config.toml
dataset = "short pieces for a synthesised band: melody, chords, bass and drums"
input = "log_mel"
win_length = 512
norm = "batchnorm"
hidden_act = "silu"
init = "xavier_uniform"
residual_init = "none"
muon_scale = "match_rms_adamw"
momentum = 0.95
batch_size = 128
lr_schedule = "poly"
final_lr_fraction = 0.1
warmup_steps = 120
Rows from block 12 of a small self-supervised audio encoder (BEST-RQ), named by matrix and row number. Rows with one number belong to one channel. Each number is 128 + 24 x the weight over its row's rms, rounded and kept within 0 to 255. All counts start at 0. Numbers have three digits each. After the name is the row's rms in percent of the matrix's.
After each channel's rows are labels from the 100 clips, of 14976, where the channel reaches its highest value: "strongest on" is what is common among them. Only what is clearly more common there than usual is listed. The data: short pieces for a synthesised band: melody, chords, bass and drums. In brackets: how many of the 100, against the usual share in percent.
# convs0: expand pointwise conv (model.blocks.12.convs.0.weight, 888x296x1), inputs 74-147
# convs2: project pointwise conv (model.blocks.12.convs.2.weight, 296x888x1, transposed), outputs 74-147

convs0.211 101:136145114141157106119140142092134175127143105163142144095098154160121132169137160162104087122124141127149162154145097154127136135094139134083156072130107103149139101155125087135122147141097138153152147119141124107138146100
convs2.211 104:152130115126115113120086102115092153094134123129134167161129104080122113121102115058171122177122124132046157099104123120120130123128141123161126157140125084132121118149154163105142133134139156136144146146130087154090093145
strongest on: vibraphone-like (26 vs 10.4)

convs0.255 122:102127175163132141133146088149097113078122082093091125164142115140134079112130101132110137154174111158083128104185159071070109127139123116118113143127122112151104085162139152138130191144116126102130116123108149144135108098
convs2.255 132:055143120091126105129093101115150050097150110113155142111134110140107064110103122127086117136113146168140124100135144089102120128099147117124119105081103160119133143179153146105099122138129142109115140136137106114155125089
strongest on: tempo: 100 to 110 bpm (57 vs 9.9); tempo: 90 to 100 bpm (31 vs 9.7)

convs0.561 111:137134134088135116115158134172126131113114139114093152140129152093130132149113162106134133123104150156137124110085132124116114121165127123121076131109110119168146141069173127093168101128104109149123101142130129106116101129
convs2.561 110:136161114117114124113144149171127120154160107074097161087100103106124174123099135084121114126108132107133090154134139140112167157113143100122115096132128139124133105125123111101164138156147148149103099128165131145136108080
strongest on: bowed string-like (62 vs 14.4)

convs0.510 089:130135134117132141162149119131153106098169134117147113138104120165099111144128135095115114135115107092118144150091154123097153146143119142180146160105079091151129149115160116128119145122150129119102093120121140136106128118
convs2.510 087:120103150151151146117133112170136130124160148120119107100085141139111099127136152117102106108126143098166147154107146104119110123152087131126160123136118118175128169140164172110161144146079123145129117132088119104144132126
strongest on: tempo: 150 to 160 bpm (36 vs 10.6); tempo: 160 to 170 bpm (34 vs 9.8); clipping (29 vs 8.2); text has "clipped" (29 vs 8.2)

convs0.193 125:106137116124148113109113104138136136138120121130101078125111121148115169111088091109128124122079128097153091117102120138094120125141143143125120158143116132113108161109140134118108120136117121111085190122133140167115167107
convs2.193 116:113113122152077131146109103149076143149128111115092123121155130175145132076123146085147179120135116143142072122129143167150134112110099158130094108114100153146126086135115137159090171119155157154163123108135129082153130162
strongest on: quiet level (58 vs 28.8); bowed string-like (36 vs 14.4)

convs0.700 060:105114129122178138131113159093140123112132123127136103118129103157125108132148131113079144156081135166080094130118181133153147097127120125125161129121179106118143152160138148091126158158151128081116098134139076137152106096
convs2.700 058:076173145113110143097089128144157139145135125135157085113140112112113086108133069126108133065179123138122128137154127139141129154137139085071150124131134108144140128122150162168099134124101095144120096162155093125164145109
strongest on: tempo: 70 to 80 bpm (26 vs 10.1)

convs0.645 103:092161100143129163151184129168132087112147101138159127127108172134117155138177115139101115117094150150112112132160114130134110138128110095119135134114140070119153087193112139125132144147098122150164138172142148172159122157
convs2.645 099:188117158095084118111095123113131133121122141081084133170142126124173132166098115198132136128122143105163151078127124112172122149142086149102130152144150127137081165108103118147152113099131112094111143137084114136103139108
strongest on: tempo: 160 to 170 bpm (35 vs 9.8)

convs0.722 091:113146142133110115175121116154112094155174098137144146099118088126155141098123144106130116114137097136135139086097112144085120126103103128088140130120125090152131155145115119139178123142106140126157124144155149126148145136
convs2.722 089:139101139113132150093083117090172177163086143140119160161110136122121104142128162175104124103143150102138126143119112154109133136137154106147112142156129117116131109148132163110164184130128147109152108121122097121165155104
strongest on: tempo: 150 to 160 bpm (41 vs 10.6); tempo: 160 to 170 bpm (39 vs 9.8)

convs0.17 101:106089124123107119106084158122161118162125131083129157132170102092162095135149153132131097138112096152187130135145136125126162140114087112129147123149113078093133126151108139151121101145102140109104098148129155105122107123
convs2.17 100:130093123158162124133144093148084113113139099116116145137156106149089142128102115096135125117134143146112142136100108129099127093122136089136100135125116130133136144104140125087114107119123118152159111077120093128134122115
strongest on: tempo: 90 to 100 bpm (25 vs 9.7)

convs0.135 092:069141183133109112126130127164116114140181127168126113126106121134158096143125156085141112118105134144167117148095125115150141129081140155123137114136103116121081156123161137120135128123118113089178138141106153144096151137
convs2.135 092:147065114079066128127155115140121127136115120165150139118119116079115147136121135182164112149093142115108092093121097137125148151126102135160108101132128160143139102172139119112135199114124127145128111126171158156130134124
strongest on: tempo: 150 to 160 bpm (39 vs 10.6); tempo: 160 to 170 bpm (32 vs 9.8)

convs0.262 144:125086148165110099134103101106121140120130147113134148119132150118121099107136150115112137099148140100128149122112161151132117156101118158141105142142098128170131167117144152121096080141136132146144152113126191166166114106
convs2.262 136:121113122139127130143134152085200121129112147101158099141112150093113104147113131138170083136120136139154130135115087157141135148136132085122113136169125126114101139134089108097153101131168177194129140093136119107133084123
strongest on: bass guitar-like (44 vs 21.3); tempo: 130 to 140 bpm (27 vs 10.2)

convs0.291 119:123118158156135147148159125127144134191133136120130157127138134111106114109104124139175109123148105149134110132111125125093171117101126162118044133105114158169130105137119090113103150124105104169122115142128148108089131137
convs2.291 112:126134134129166116123121129104106170145127148155143171125123152154078150126154122162118139115132091142100156171123104140135112142094130144153144144137126144164136109132134131096138131113157127138128112133089155110142111141
strongest on: thin (high-pass) (30 vs 11.8)

convs0.661 081:142144155125099175163151165101135096119126092129114086115130103115106136133128136126121103137117092109150151158125104149129142077113132120154089113166132161134099171121107150166124151122141119125146124177096164133160142120
convs2.661 080:125136104121111100107111126114086160192146131131137127131122163110154126112113151174092124117122123104165154141156165169128151173128106162115160139149107109147133111123139141129116133094123125110128120134150098110139134115
strongest on: text has "noise" (27 vs 10.1)

convs0.14 077:113103095105130097121105110131136135072115121094122126126134143134169091137091149141130158131141116093123133146138119146144119125113101138105150141132108139111153126109084159187163147128153087150122121163194147167149145148
convs2.14 075:129155144126158135108112132115131155126141152089160100149076118118138091142154110162161156171125120152083075098128124112143118111156141079126145139153153132123123145121138121119117086090132132153141112179129117105098141172
strongest on: clipping (61 vs 8.2); text has "clipped" (61 vs 8.2); bowed string-like (35 vs 14.4)

convs0.298 097:143106091135113118154120089081133120143068135112106068085106144133139127124130155122136141127098115131123131126137089133129112143087083118092087134156111158158124126101125160127136113099129126140080138134157146133144150106
convs2.298 102:138160091115113107101098122140163157123175126129143109129119123152152128120090134114134089167094110138121149076145155157115128126112115124125141118113151064107106156172079141110154114128120130144165169147079142111141117111
strongest on: harpsichord-like (28 vs 10.6); plucked string-like (26 vs 10.2)

convs0.368 126:125166149141102117109098105151115128110119144148173088140131098131101136126127122159173115151148142157096146080119150137104159110122098110145158122124129126126118099136121117147145145127101157146116142147145139149127121111
convs2.368 127:116126101144052094147139172092137123173184164121140183077093146128144124138118145126148128155162130143127111101159109137147124140121143107125089094152122125117140136149093138121151088133160094156099142135172083132164107104
strongest on: tempo: 90 to 100 bpm (41 vs 9.7); tempo: 100 to 110 bpm (28 vs 9.9)

convs0.187 121:143100125105091113124136151167144107153145142149118130079149104144133157130136084149135135146110137121155104149133127176151103155143090140158111136103096140146123125103142124141152166143119094190114122152135142130116088123
convs2.187 122:136137136111134118143129118155085136141118144102101107123139138163121154138105093102135158145108153152105104181099110126149115110102143155156137115138078145158118160121146145109104136111130105158162142131150134145142102139
strongest on: tempo: 80 to 90 bpm (30 vs 9.8)

convs0.706 063:141169148143129148129155149085099091116155076135154109124166136089137125102138147135137141167129146087135138146098145112169108121132121110097096107154144176106127145138164114128111142098157129140130107118155166114123152171
convs2.706 069:147106127155168088087146133122156108117139128137102115146135108156140130096069130143126136104186147137107116148133147115120146124102132112074143174143174124144143095108143121139145160098144137129092134177143132126137128142
strongest on: clipping (81 vs 8.2); text has "clipped" (81 vs 8.2)

convs0.348 110:120112114155108141138118102154104116144130122122156127114092151167094131135119118077187085148100125125140161120118084116110145099148104131119146134131085119135135116126133097145144138133104174120121093123097123119105106122
convs2.348 096:152123128080085124109141123099133145111141131129096121155131116132104144130124111155123158143126143127106132147133163082134122129094166109143148075111137126120159093143138115142106139120127105102144145147130097173116119132
strongest on: tempo: 160 to 170 bpm (30 vs 9.8)

convs0.209 120:095126170179150089130156131120156119142166208130155174132125091095124096123144140125185145142084149130153137099139171139139121146106178116109052132159158100090149164115139133118111184116113145097163134129128136098148091107
convs2.209 123:191118127106133106107108145157150124138173114162093161160159101096133087139164156148143121144093117109101168111172113144165098141128177119131099114151145115089137183121096138108088137102117126102135127094108170087117124126
strongest on: thin (high-pass) (30 vs 11.8)

convs0.228 106:108147086113118141113131095136097149124103161172121120109124119125140143158121121130109106095127134141116177101103153121121130090139144147120156066106167126138098113129130119133119118134183114114128121163142100117146131124
convs2.228 112:137103139100117135117162148155158101152193102110117126139148128094167117084086094102149119142135129123155120147123105130180160097089114121112127120172146160152126165127119109142118136101147152168090103083123113131138129104
strongest on: bowed string-like (46 vs 14.4)

convs0.39 119:116121154108132104138175129137114191147116114124131139153141088081100112144088151109114118112126144145134169093146111158158140158178108157153117140111130153141093159148167113168105123168135143121144113160155115119136113133
convs2.39 124:163162149102194117146111066158117125135100081089160172105094111101118123128117088091110152102136130147117123110129129157153104134127163140140099158118126146107118113142110128164112151114164152125170110136141150136145090137
strongest on: closed hi-hat (51 vs 23.7); clap (46 vs 15.9); text has "four" (27 vs 11.1)

convs0.501 119:127135132117160148152092162152134139084121113111113137107121125162131123145129163115135167150154133127103115119103143122108193087112173113145148113119122161137170078113085130132120153100085118132150135090085119105120130157
convs2.501 139:109100123110127142100103118099107094073164115152101106124084153113100129165131116140158129160099135127141122107187127100148106168119134129126105134156094084116134143173102138130163102113137147168109146131090119151079076150
strongest on: tempo: 90 to 100 bpm (26 vs 9.7)

convs0.356 131:142146154099129096102093148167102127090146136139160131121138183116117132115118106135101122099103149130125160119108150119133179121137082111109138093162200112113130156141122131072133145128129150110130103087140154120163162137
convs2.356 113:099121097153091121094133134158123123105130121155152126099144138125128089101129154130126150136086155067139132187125140138112161116100137126119111112151180088078139159134104106116148085137118155141127077088158124142123145136
strongest on: tempo: 70 to 80 bpm (28 vs 10.1)

convs0.562 121:082140127117153122163163133161081126118116107109111158142115132166099128144152171151126073154125114108097126127150136134147112117094146127119124162161121138164156165107121143118211103150130118093115140133098125117160158104
convs2.562 117:101126150144128143093138093143100137140121077108136117092144118139140139104138146159141087134110123167131138093118099113128146125123152125118118140112111139131092092146129133094138103114091120178151120108177079145102109157
strongest on: tempo: 70 to 80 bpm (44 vs 10.1); tempo: 80 to 90 bpm (25 vs 9.8)

convs0.28 095:126137131098093114122105114117123081107155183172164148096131142109134129113134136125132103141134197101101132134109097097113139068095148103110155150152138154082147123132139096120160130118123128122119141153146168183135131126
convs2.28 105:113125096099140113138113157171138147133082142092119116143110090158164121133122143135121111164138126126079072124134123125130100160110104128188140139124165105176121106116156133147105163101126126127127126118129098103130100074
strongest on: thin (high-pass) (28 vs 11.8)

convs0.397 122:132152106180117129143115111177124103155138105102101117144125174120140107092137114102126145133151128087103145110163121105076122134097166122115100112127095118121140117088145126134096146140149130114147110139124115109089131156
convs2.397 117:135121135110090161145110162146142131163156109137129123130136126105113122087093126100150153155144094096180153167149178103093112158137092065135107128140112102152158149069150149152111135153147144129133121142142141114098158173
strongest on: bass line (98 vs 64.2); bowed string-like (69 vs 14.4)

convs0.609 116:150094119105124144111141136159133130138100140135174118052109144160092109150154130113118126142170118148133154145165121171158129100134142133104143146125131116166145108145119136127096148167088127173104091095126146137097099099
convs2.609 117:137100086116094119137128136122145143106136146126127167111097137162109140154130137104130180105126122138163119146120136132155122158148122108122176116138127136115117136121118124114127128151119102178144121105142136145094119184
strongest on: tempo: 90 to 100 bpm (66 vs 9.7)

convs0.44 119:094098191106095103130125123112112123140142111120146137115115124130135147134131134144073133121158131110108095130142120192113082128142137095133131121123129139159141156164134151113137109123187172149146129117127110143130148109
convs2.44 114:097117095128131122145119145108120103150136083125116197126091135147109161124132161147145133141124136129144112124163121126139114077145125090109114113155125126147153136083101127128141168118151112129150150099095104137168128139
strongest on: harpsichord-like (30 vs 10.6)

convs0.36 096:153106136150119135132121119106120094141119137119136104143138161120137155100111130153094111111126129117157186156133146152164108131124166128096176100166144100155096137142151111142142111145122132115156152141147096160163121144
convs2.36 097:131153154146123140104139134101132076088100160109124113108092148136113151113139160156124142148128152131115123134093177126042124119129167121143111139122171126146113125114158122087161117090118156101130180147131157065111126111
strongest on: text has "noise" (26 vs 10.1)

convs0.225 094:123115143135139093133129089138126118163124111099157145097138130170146144118117122114107134097111144152127109152104133137142135178166124142148129152132141164132125111158133145072109189139116169137128153142154078148126122143
convs2.225 093:117122121166123133120151127105117122137058140188103125163144118150136146141127135118171125143151088103112156152112105096111149147189125143108124161162173120103155094120123145121118160110122120126107127092114137136122133144
strongest on: clipping (81 vs 8.2); text has "clipped" (81 vs 8.2)

convs0.119 122:090157149102158133112105145139123141090123147114128134122176128103126099119089171152136117150119136114098138130099120108112111113121135117153096147116155116121113113122141111148156124109110123153140193116153136108106109145
convs2.119 126:111153111115123098170136181119124139152129129118125139150101135101135137130168129139140135084123141154091129156096170148108112122138157107126113132145130127150138126134113134130180177096156150106109131140110170100148129157
strongest on: quiet level (58 vs 28.8)

convs0.147 133:102143164151170116126168139109141130126111130074139129134080135119118126118118098156118136132131115162136132121137170122128104164122136081150075151091120150118149117139110113159132140136122137126117148131087074113141171124
convs2.147 124:114155114142153097081138132118079110143126098083108159141117103129141110134154109151168128141112086150142133114112150117136150158107150113141093140132104122091109177130100135108124097123154143093079125141116102098137120160
strongest on: tempo: 160 to 170 bpm (45 vs 9.8); tempo: 150 to 160 bpm (29 vs 10.6)

convs0.241 117:125150144080106094140083121133148112156113111111156122147130152054145126123152168167109144111096131109125135111119180135145140141107149145104104116148134173109150139148140074135101140177106137103133135093160179125100153111
convs2.241 130:171109088156123166150112087133133141154133139151137183139125086085135116108142134141160134107146132171142090115140172182100108157105127125087106099138151128131153152124156116127106077120109131119140144156098127155091098135
strongest on: closed hi-hat (58 vs 23.7)

convs0.121 103:092127153130131130091130125155136145137102133082137110124166121103124135126135138167127124174118106141147130130123138102129132142132114137139140135119142134165092128113115098089134156166163104170089116133106097145112129127
convs2.121 107:152148100134163148150120136118123102149155139183092101105109152161136115139144102151126099112113112128102120147079095145118120100160146097119084123111115115103193115112118121161148099114079155122109160087131145155126099151
strongest on: tempo: 100 to 110 bpm (65 vs 9.9); harpsichord-like (28 vs 10.6)

convs0.668 069:113132114129140127136115137120126155180087138137126120115120158102105107110091099122096131130112121125153101133152105125097121169136122083127150120129101159130110145141136129124098110119119093141137082148167187133105100125
convs2.668 071:152095158149128158133090146152084155112145138112145109093121131123153165120089095099122113089123132148129116147138090150113126135104124117088066080097117145143118119133149124125137136115153130105122136153117125181117117156
strongest on: tempo: 150 to 160 bpm (29 vs 10.6)

convs0.72 111:131131113110116112110140093127132200072089143139141124139144115140131120129091145126091134115107108132132135108134164141091166156102134127115117128118153147096120117114142132137148140146118108119151146092117146148112100072
convs2.72 115:106124099155141153128124115127132103128124109133110126094107112114110112140106092105161121140130181091089130109132105111119081088154145129148129107108086098123105125108163096172111111091141154163139128127107128127178153178
strongest on: thin (high-pass) (32 vs 11.8)

convs0.643 147:133171123157168117113155131131139176106147105122096114120141086154123080100117090159126154101127102162118109142182162081124136146148170140098131108123106125178095114120163165148105142140129157123156111170171140129111169102
convs2.643 149:116180155128123115141157131100127119154109137125129142136175112186118080152119089136063146092154146145121130130150147154145163123112110118098149145092112127164159094128160185146141136120115119111143125135127125139121138098
strongest on: tempo: 100 to 110 bpm (47 vs 9.9); tempo: 90 to 100 bpm (26 vs 9.7)

convs0.504 080:138141098082141105192129094123128079183134122150137134114140114139107130175148132141116158100105137093110157119123124102150136156128127201090156177127140086146148094101134128106136127100128123202133148168156128103182108131
convs2.504 089:169107096131125142076121130123145100129101167126116096117116137157101122087115133130096153125133123117126141148082152166100138101129086118142089119131092127152067112127112135149144143147122150079147115115157147132081169170
strongest on: tempo: 160 to 170 bpm (35 vs 9.8); marimba-like (28 vs 10.5)

convs0.452 129:154141127138159137096141134177114121105135148153103110112149134154142147135104103119086158167129091134121137133189138107122110142134133116096071101125140092144134119126127142118116098124138159135112106157128101104134167118
convs2.452 122:128130095129131100091108130131121149110151125183108117121129115146142102134120130141125155129145148162104129139132113137159127113131121175135108102125122091137089079129129127177121094100136107128141098129130110120134138126
strongest on: bowed string-like (57 vs 14.4)

convs0.141 123:143123112130144168129134163094121082107132138169091169100105093138131138132095125128123132143088130052139136121093135145122141119104113093102126155098126117101131140068142115125134123085141137126152102140134128133177109165
convs2.141 119:134087121098182137134083149095145117112139160167131121094100087131096119131116119122133146154121155095111116125118130115102126115101127104124109126112147072081138146115123146120128084091144157121182168132125144110151114174
strongest on: thin (high-pass) (30 vs 11.8)

convs0.540 132:160162091090112098138147134124139125132090144145143152066113151148154132102142136122139158085105095134112168149119142135097137095123128138174122173118112114151143135115143141154095128101150128136102060139155111144153108134
convs2.540 137:125135136101095124103125143154175138130138111115108138112145120114134101147142151128134153107143115132098103136139140132106122124119119125153169119073161097120127194106106154117146118104140119138145105145131097112163120147
strongest on: bass guitar-like (46 vs 21.3)

convs0.571 091:118155121134108172146099178144155081131138127147116120125170137173137191124111101099142142146164116157149120140108126130147128131120093135103107118136131106118151113142142127098127142139119121135111185138122120162140111111
convs2.571 095:135145100108128107152117173126124089106139135161130133172129130133111133105141114137140157147148167135116126148146121156136105089114157152126115113177076124115084103123125151121131103123188170127109120139164124100118114115
strongest on: clipping (85 vs 8.2); text has "clipped" (85 vs 8.2)

convs0.342 124:129113148123153132160125103148090106122128140139143094149117118132132139117144133176128104179109124117120150162142129164092141121107120109139163083142139105083053119121084126126132122084086156122124107143073137119132149100
convs2.342 128:119099140128098134129125156119147125175107092114102125074151123102172106144138131106104117104125160106168060102150161111134098151094175117158123149122133111119153146133151113132099139158124101121136146123152147156114065168
strongest on: bowed string-like (32 vs 14.4)

convs0.213 097:164133174103112135126119157130124143137147101100158126132157143113137175113128164159132148118158139118105114110144116124154116157074138145118135149127152145115093132157117136186137167108121108185132121119139102100106142156
convs2.213 086:168132120160168120134127168136099153133139111162146130130135127133124130100095111065094112114086116172107120172150129146112055127166163177161102130103062113114134109141127156094130156160118147155112177095118133137147110124
strongest on: tempo: 90 to 100 bpm (38 vs 9.7)

convs0.352 143:174121103098073177155139106134192136152131159125107129127109134103117104131122148136166115154099164125180118085121130119104168129100154132106147128087129103139131154157135127129107124125113111136187138138112132130115143151
convs2.352 132:157111099156092097134113099128123160126105138140141180152140113097132149159161142109112114123158110157138167122127144144162167172115124116109149099163114113099139161101145126134178132106129116105124147189086136109133154127
strongest on: bass guitar-like (47 vs 21.3)

convs0.751 120:147133152114146113109135194152124178102107097159136151143170125166107098120097115123129130118118143110134137131133103134103137119132108118102113126169106135140115115101146127129157149129155162119085158127150124087112122117
convs2.751 112:118102092127133107100147148119143134143114136095117158113122116086101136150070132126107120129134093107140119133091155151143163134141107131121111144127147115140132143113096079088098100149102123128109087146122151129142141140
strongest on: closed hi-hat (53 vs 23.7)

convs0.536 113:103122122132118117141142129141154137101153127103162125116145164183131152134148162136089150125133113130148140095140126114110121122075178155155142073076094100111125129091097094139119111124148139140137131114155160100169126118
convs2.536 108:118144129137145124124162076181129145116150123072097116146118179186120131138070175114107169142145118133155194145132100123093137111084129149160149121161116125119141119124109111178121124117115143149125137118137141135135157126
strongest on: closed hi-hat (53 vs 23.7); thin (high-pass) (33 vs 11.8); tempo: 130 to 140 bpm (30 vs 10.2); tempo: 120 to 130 bpm (25 vs 9.7)

convs0.416 109:137113111176125101129156137134164098123131154166152127128140151178134140113089146115104083199113082122153101095134116134103092145126117105176170109126158113150092152112138183120138139149093119159120097150120105140139165079
convs2.416 112:113129144098157137141162100190111145120124102146153111152106103143116109126132121129111124130106134172121128148161149130135137130099140123113157118095099162159155099112129077162184124081135145112134163104141129163114133178
strongest on: harpsichord-like (29 vs 10.6); tempo: 150 to 160 bpm (27 vs 10.6)

convs0.107 110:137139120098104144140113143093110102135155142134140126180141164141146097127156141132131124150122145112155124148176135152145099133103130131163136085139087125146141125131153164129155115146146161120141115160130105169189123112
convs2.107 110:127111159136133117116118121128125110122111109085134149129142067111115126162112092116139084111147108132125156103117127132090124101152157087084156143138141123118151142099094117142118131102061153100154121092132156135101110140
strongest on: harpsichord-like (28 vs 10.6)

convs0.321 125:136097123166124139122168168140101128183106176146119162108148175127117120094114120152113087122150181140121122102164129132124112121125158129087142118144189161137132181203126112103126131175150107131158137087064122166134097132
convs2.321 125:114124134112104147128072135117168146131105145110097139079136111190117144114114135157149109137157138116125120146114124131099154117140137084089120122143112139137114108106113139128127104120118130167152146098138097150139122137
strongest on: tempo: 70 to 80 bpm (40 vs 10.1); tempo: 80 to 90 bpm (32 vs 9.8)

convs0.598 076:095119098177116115094129156113123109084109116148125156119124129132128090129147137164101155125106144137134132123157116097161123101120154145158144109123085086146147123152128114108143118077145120088113132158160118110169148137
convs2.598 090:129174137148098145128113147145146173125105131160113172136101128115133111123139099106117095154090139132101077129161123084153122102112124144139127136128129128137127129119146116097123172115114116106132158172172164116154149159
strongest on: quiet level (63 vs 28.8)

convs0.151 128:107144130148143145118087083125065131155149097141100181131110117145099113128117099081140147147171113098093136153144112097161138096129134135121160086119088148143103104133196109128109145108118101163152125173165146119102155071
convs2.151 129:130145121108160107110098107115112182156142130134117150126130112138125113086135072091112118179167127083162110128108097114166146125140149100132171130135106159158090110155125091103101122126121137128145130153131115135130151107
strongest on: bass guitar-like (69 vs 21.3); marimba-like (27 vs 10.5)

convs0.631 095:132166126126191142111166168171110112139154141095122130150164083129139106076120149108101129120159124133126128119147116117108149094143143121105134128072165144080147091104133128151123139146123138126110140105168093108139127096
convs2.631 091:128106146129101126103153109111120145067139151168120126076115176127130108138143111120123173136135149138115152106108107106155141156124093145115122168174120139112155126181132123132122091139130107157144165144072133142119101094
strongest on: bass line (99 vs 64.2); bowed string-like (62 vs 14.4); tempo: 80 to 90 bpm (25 vs 9.8)

convs0.353 147:091123139156134102159132137113164115098160133086091078178126143145125135131148129104101146160149116145089168149138129113116101143117119122146100109146101158110091135121174138138092111164102095115094113114100174103087142082
convs2.353 122:126153180160150100090097100110150135133093107111117127148163152154104120146159157126141147089113104143173113140161175116152120103102130154094143131093141157119148198140126134074131134173131120132089121156143150137115151093
strongest on: tempo: 100 to 110 bpm (34 vs 9.9)

convs0.404 092:103124186135102129139149099146114071113080082136112136140172139104120094082064101144089140140131125142099111164148127148093113121115157144160104110093173145137141104119122092133147110120129101117151070128077121115169144157
convs2.404 095:139155147165127127129132130087109128105138123133133176116153156139131110105090111153134131097109142145140144160180180083141085111124115113196097143115126099127126143136135132141147095082151138105161101161126137164144138178
strongest on: bowed string-like (61 vs 14.4); tempo: 160 to 170 bpm (31 vs 9.8)

convs0.156 121:093109175114123092140151109115126121126159109130152116080127123144120080101169120104141118096155161098160113137114124136107142148092092118140145107128121144132108114112113160104102157128133154137073121168187083141142138131
convs2.156 137:100138128127097114148109118100097129163135124113078128151105119110124155130160157140122147081096179128121134127090114135122110116124154117123120152135085117162103146123125153137101136100118123111118123151125107095128081148
strongest on: organ-like (34 vs 10.6); melody instrument: organ-like (33 vs 4.2)

convs0.420 121:150193095135160133133109117148110135095138097106150109102137155160106101136073162163157080118121120139160117135145139131124170117097140115102156155135095137117084107073111102145113112101146130130098103097146136120101167080
convs2.420 118:114133126133138148136152089099165096161128140096139132094151144117166086120130130148110142081125124169136115174148174177090107137133150086121164086091123143182109141108140145121098121113159134157145105104106127138125146130
strongest on: tempo: 80 to 90 bpm (29 vs 9.8)

convs0.205 083:146132139161145108101125149142065170077160145122130193082139085131150110100095130099104151165178120135142142134154164099105098147151135142093134129128056101150119176151112138171130146109119116132162106153125129101121116158
convs2.205 082:138145136086138162127152151132116128176109109101131105172095159160132143140138121138159157139116108123134072138085060137161145094148134146158127111121133118122115088143145116127150122108125135125116142083137144164134127127
strongest on: tempo: 90 to 100 bpm (49 vs 9.7); marimba-like (31 vs 10.5)

convs0.105 092:157156113083133110103148143120144159138151117089190150127165100123143127112149120159104118139165128134170162141135100138107111085123117097151097150126161099140151115122130113134073095117100108107146110147155129144084150086
convs2.105 096:119105136116128125139161120123111132077152137165088092105141161168154132155133115154135125132160114170134142135118130123151156135109146115141096174128097120141157126169120086144150138180097146167132132098131121113121117133
strongest on: bowed string-like (52 vs 14.4); tempo: 70 to 80 bpm (32 vs 10.1); tempo: 80 to 90 bpm (28 vs 9.8)

convs0.65 119:073141148145099092090122096147121142103188169139134146124150106118194123146108118105112089132148121138154117165167109115155089141102153128112133111126149107116117135157176122159088154133152145160180107106151158133098146144
convs2.65 130:139174138110096131175114127139108128116145134141074132103131143142135116149102140106154128145142138160178121122126169154127152097150091126136134146138121109143153122126129151150114147115145109095101132134152126130119086152
strongest on: tempo: 80 to 90 bpm (51 vs 9.8); bowed string-like (37 vs 14.4); tempo: 70 to 80 bpm (29 vs 10.1)

convs0.26 138:111080122101131125100063146136111126100151141150135128116122173133094135137130100118129099106118190127098134106126138127118109109106122122124111130124109095079158123136135133148117131136104137117106108104156112114154095171
convs2.26 132:135094113139156145132122129110134152119096111139108124111138109109096174147099122137108103128125142114146105141073132121137145131112097109148136094097153095130129087162140052158120130117137166144098166134142141143102125148
strongest on: closed hi-hat (49 vs 23.7); marimba-like (26 vs 10.5)

convs0.669 089:148125089111109102101174107104151096127121104131166112124115129116119104110162080134095107125100113123121120108118116158123149161092143131172115133111114161118148137091131129125138166144160142145131125125097105133137124090
convs2.669 094:128120114133118118120166132131106162142129104118144086102080166116141125076107146095098152129135123089120126143141115139110108176125156094117127125117113130114151164069134127095142165144141121111121153135140100111096138166
strongest on: clipping (82 vs 8.2); text has "clipped" (82 vs 8.2)

convs0.177 099:128158093134170103136120163132119169118164132132176128157125139138148097099131117144118126147113124129100067128204118112126141137104125103119097110121097137120098130112135138112197141125150139180121113123127172127110147139
convs2.177 101:137104114122130174131141083149123155148135117178129089117140153136128144125136130128124121168124140135148165116064130098120136165171147149154107133138154120116130111124097143163087091130125167077133140116169138119147076140
strongest on: tempo: 100 to 110 bpm (33 vs 9.9)

convs0.128 111:132108150115067130131133119103132140119139149128152136147150105144149116147123154097115149130117119134074101083131160112130116096130128139118053103134080176156114093127163127088118134099127110174126168085128118089132148158
convs2.128 100:124125129111083129148159143135124146115105115130105145128199104115141098161099139119111123166129147123114139132099147068120113114106143106117065134142095186125123161124170162127126154091110155147125147118110133071096151110
strongest on: closed hi-hat (49 vs 23.7); thin (high-pass) (31 vs 11.8)

convs0.265 147:119152119106097129100107114133122097153123170132101132152136152137107163106129136136123166135157100134133134100122150178112118083089147169125076167126138101115097132115143101144107137159166133149132115110158134119118116118
convs2.265 126:183159135101109123149156133149157114096140114161073087153103131078147131120112159185105149126148086113125132124120183115154134126127135130149056164180119108129123125114126166126168158140136080118115145099146127160142094121
strongest on: thin (high-pass) (40 vs 11.8)

convs0.239 132:110140132145134097132111138171125117200120116128136131108143101146143154128127100172121130103112094077105112156120109132135139144192117115141129130123108145116133115143122147113154118091102169102137148166133130180141116103
convs2.239 122:131154120097087115139102148106090100126128161115120158140137127138135162100162128135156142157172102052122116187163115091117126119091124120147129154134091159110090163139090115101130106129092138158170154124109142094124144110
strongest on: bass guitar-like (60 vs 21.3); tempo: 90 to 100 bpm (32 vs 9.7)

convs0.516 091:111108160120108108079124178142119111126185111143135124164124115115138118097141108161106087100119152093121111069153160138128097092122130100121116108103176132133136156160163094146146130132113131140117062132162120131143082154
convs2.516 104:132118132151117179148105125169089110125136110112098099131159107126101157131142134147127132131192138118158133139123131110154121155155073125123107096149098113114097097124117145151107139117150129118148176146138119130168110136
strongest on: thin (high-pass) (39 vs 11.8)

convs0.542 108:108150113139166163139096144160177147129134116097131142146104110121112136124107113100150103097156148121136165158096154107140117123130150115137134120130126177106143142148099112110154114126137140159142095112137162137189091099
convs2.542 108:102113126139113110109163089119106158144118090110147102103115144099151111142144082156132139107116161175120090113155091167141126112131085132099102148126195117104125124124129122127146128135140105147119099105140110103084142107
strongest on: tempo: 90 to 100 bpm (41 vs 9.7); bowed string-like (34 vs 14.4)